Weights of a small encoder-decoder image transcriber.
Model: 24.9M parameters, 48-pixel images, encoder arch convformer, encoder norm layernorm, encoder activation quick_gelu, encoder patch size [2, 2], encoder depths [2, 2, 4, 2], encoder widths [80, 160, 320, 640], decoder width 192, decoder layers 7, decoder norm layernorm, decoder activation gelu.
Data: trained on numbers of one to four digits printed on busy colour backdrops, 147500 training examples, 2.4 epochs.
Rows from block 6 of the image encoder, named by matrix and row number. Each number is 200 + 40 x the weight over the matrix's rms, rounded and kept within 0 to 999. All counts start at 0.
# pw2: token mixer project (encoder.blocks.6.mixer.pw2.weight, 320x640), inputs 0-91
pw2.90,142,219,152,119,175,154,203,233,179,203,240,235,187,223,131,241,165,152,241,222,200,247,123,243,127,181,89,182,215,230,234,218,199,233,183,126,169,155,159,124,176,175,248,238,258,193,226,167,205,224,249,284,190,196,223,178,206,179,227,156,183,187,257,244,183,249,241,194,232,199,140,177,222,203,226,198,203,179,293,213,177,190,223,235,225,259,218,138,207,179,160,179
pw2.91,194,201,225,194,62,201,205,175,206,204,208,187,191,160,231,247,164,74,280,147,164,186,268,209,124,222,166,220,204,180,102,221,169,188,203,226,209,162,131,221,244,263,208,165,150,309,143,189,245,242,207,266,198,120,137,247,232,197,188,200,200,266,149,155,244,181,276,196,205,240,175,199,244,200,274,201,252,198,210,209,204,198,195,211,203,219,187,168,197,198,167,172
pw2.92,244,176,217,170,134,114,199,204,205,205,138,173,224,214,185,167,254,231,189,169,289,172,166,279,254,220,233,167,232,239,164,171,210,165,212,219,234,291,190,167,252,256,138,270,181,205,217,178,194,204,209,204,198,152,216,254,226,195,192,159,238,171,218,265,232,254,184,172,253,151,261,216,180,239,171,193,144,169,175,245,179,248,203,167,208,232,185,226,207,249,158,218
pw2.93,235,181,196,190,218,164,187,225,171,176,226,183,205,163,181,58,219,178,81,148,213,257,214,213,68,160,294,186,201,165,130,217,183,241,173,156,183,144,173,154,184,131,221,168,148,204,178,281,242,211,232,247,229,197,201,139,220,211,182,178,166,178,172,54,201,166,212,126,214,181,237,208,198,258,217,202,206,158,153,188,195,173,205,264,206,178,270,165,188,190,259,235
pw2.94,225,231,160,183,217,195,241,168,206,211,198,203,205,213,184,193,266,168,193,195,165,177,223,185,231,148,231,138,244,223,211,234,248,176,208,191,203,183,286,169,225,261,205,208,180,200,204,234,246,192,189,181,176,218,191,276,203,192,169,231,243,214,260,169,240,144,181,224,189,190,183,217,225,223,159,215,197,242,206,237,234,167,177,181,232,197,232,224,189,221,233,226
pw2.95,162,162,167,91,162,201,145,208,232,208,227,169,223,228,227,161,182,231,205,154,200,186,214,257,144,122,184,185,190,196,106,224,184,150,210,184,187,193,147,217,271,227,222,189,233,277,185,150,194,196,219,259,169,185,190,140,207,243,211,179,182,174,197,217,196,249,193,265,151,232,196,223,188,183,232,210,211,192,200,182,219,196,225,192,199,211,237,205,202,245,199,208
pw2.96,209,243,218,212,209,178,233,103,228,204,244,202,120,175,237,348,236,188,260,235,173,189,227,207,187,173,192,219,208,206,180,150,165,186,205,198,211,155,237,171,233,207,233,181,185,192,219,229,230,202,190,211,206,152,267,269,173,180,206,145,239,206,195,250,228,176,211,192,177,215,204,182,161,120,204,203,196,287,203,209,221,200,231,222,211,197,182,190,212,160,166,175
pw2.97,216,198,205,200,147,202,206,183,234,203,194,184,243,250,234,220,144,127,149,201,178,173,206,196,196,259,194,237,243,168,154,208,147,243,216,160,194,162,163,207,207,216,196,222,197,173,216,157,260,216,204,164,184,267,268,148,190,237,217,261,205,219,228,248,224,191,189,196,133,185,213,221,226,213,190,204,230,179,192,246,203,174,225,193,162,148,160,152,213,232,224,229
pw2.98,204,164,224,160,240,234,299,196,146,221,113,205,182,170,186,315,264,181,136,178,236,234,238,316,224,250,137,212,193,201,262,242,183,177,198,243,240,157,191,151,180,241,179,227,182,250,124,209,260,202,209,231,166,247,165,246,136,212,156,197,240,191,222,190,241,148,288,186,182,172,257,192,212,252,208,181,190,232,227,165,187,162,174,167,212,250,228,211,172,179,232,207
pw2.99,174,210,196,241,171,226,228,219,146,212,167,155,211,196,228,188,112,136,211,189,197,224,206,222,228,199,250,254,132,143,210,149,204,174,234,118,198,208,228,231,185,213,183,180,170,153,165,194,140,196,261,233,208,267,216,220,244,181,272,148,184,190,186,160,178,175,270,201,202,202,232,200,199,172,205,265,225,226,205,187,150,187,203,153,186,198,245,180,190,206,218,182
pw2.100,201,178,174,112,222,213,246,183,258,158,260,162,150,190,97,284,201,141,297,220,241,148,212,112,170,128,162,207,257,155,278,220,206,263,212,183,95,192,244,209,161,255,238,193,160,213,229,214,229,214,180,253,152,227,234,274,235,233,162,285,204,191,229,223,207,189,217,211,226,236,203,185,177,236,198,205,266,203,206,221,259,214,200,147,133,214,242,235,188,224,215,191
pw2.101,193,256,246,103,205,159,159,236,222,211,170,192,190,200,318,202,193,160,198,253,240,209,200,116,264,282,250,169,164,218,241,173,151,222,206,159,173,210,226,250,219,169,225,157,141,129,159,233,199,128,189,176,174,182,136,168,219,189,203,268,232,247,193,173,216,137,147,198,155,156,209,190,168,164,167,150,219,222,131,219,190,238,195,173,228,166,213,161,161,232,255,242
pw2.102,192,217,256,188,225,194,205,168,201,205,156,185,246,187,159,268,150,228,195,236,260,196,180,271,228,234,194,240,166,137,213,180,264,260,233,194,216,189,132,199,280,187,185,221,231,182,212,185,139,259,208,152,186,151,198,230,169,187,237,173,205,190,165,168,235,268,228,247,212,248,198,163,172,234,260,228,188,159,239,174,141,177,219,240,182,151,144,219,175,218,197,181
pw2.103,151,203,184,219,220,180,247,204,121,180,207,182,216,202,224,182,264,273,147,184,180,235,214,294,225,286,239,215,141,205,131,183,198,210,169,196,165,242,186,224,182,198,233,183,208,197,181,239,136,196,181,192,164,143,153,169,193,208,239,235,159,211,172,209,206,193,161,164,145,175,168,223,191,168,188,209,185,193,232,222,254,224,225,153,197,224,196,198,208,223,200,192
pw2.104,239,253,223,178,231,113,188,224,141,223,216,229,176,214,273,176,221,185,217,154,182,233,246,193,222,180,216,173,198,204,159,202,235,233,179,173,166,227,171,146,264,248,165,216,241,200,268,171,211,229,223,267,168,244,191,169,138,193,219,236,223,231,146,210,182,199,121,228,264,210,238,194,181,190,173,182,116,184,203,167,162,183,196,210,270,192,170,176,136,245,181,236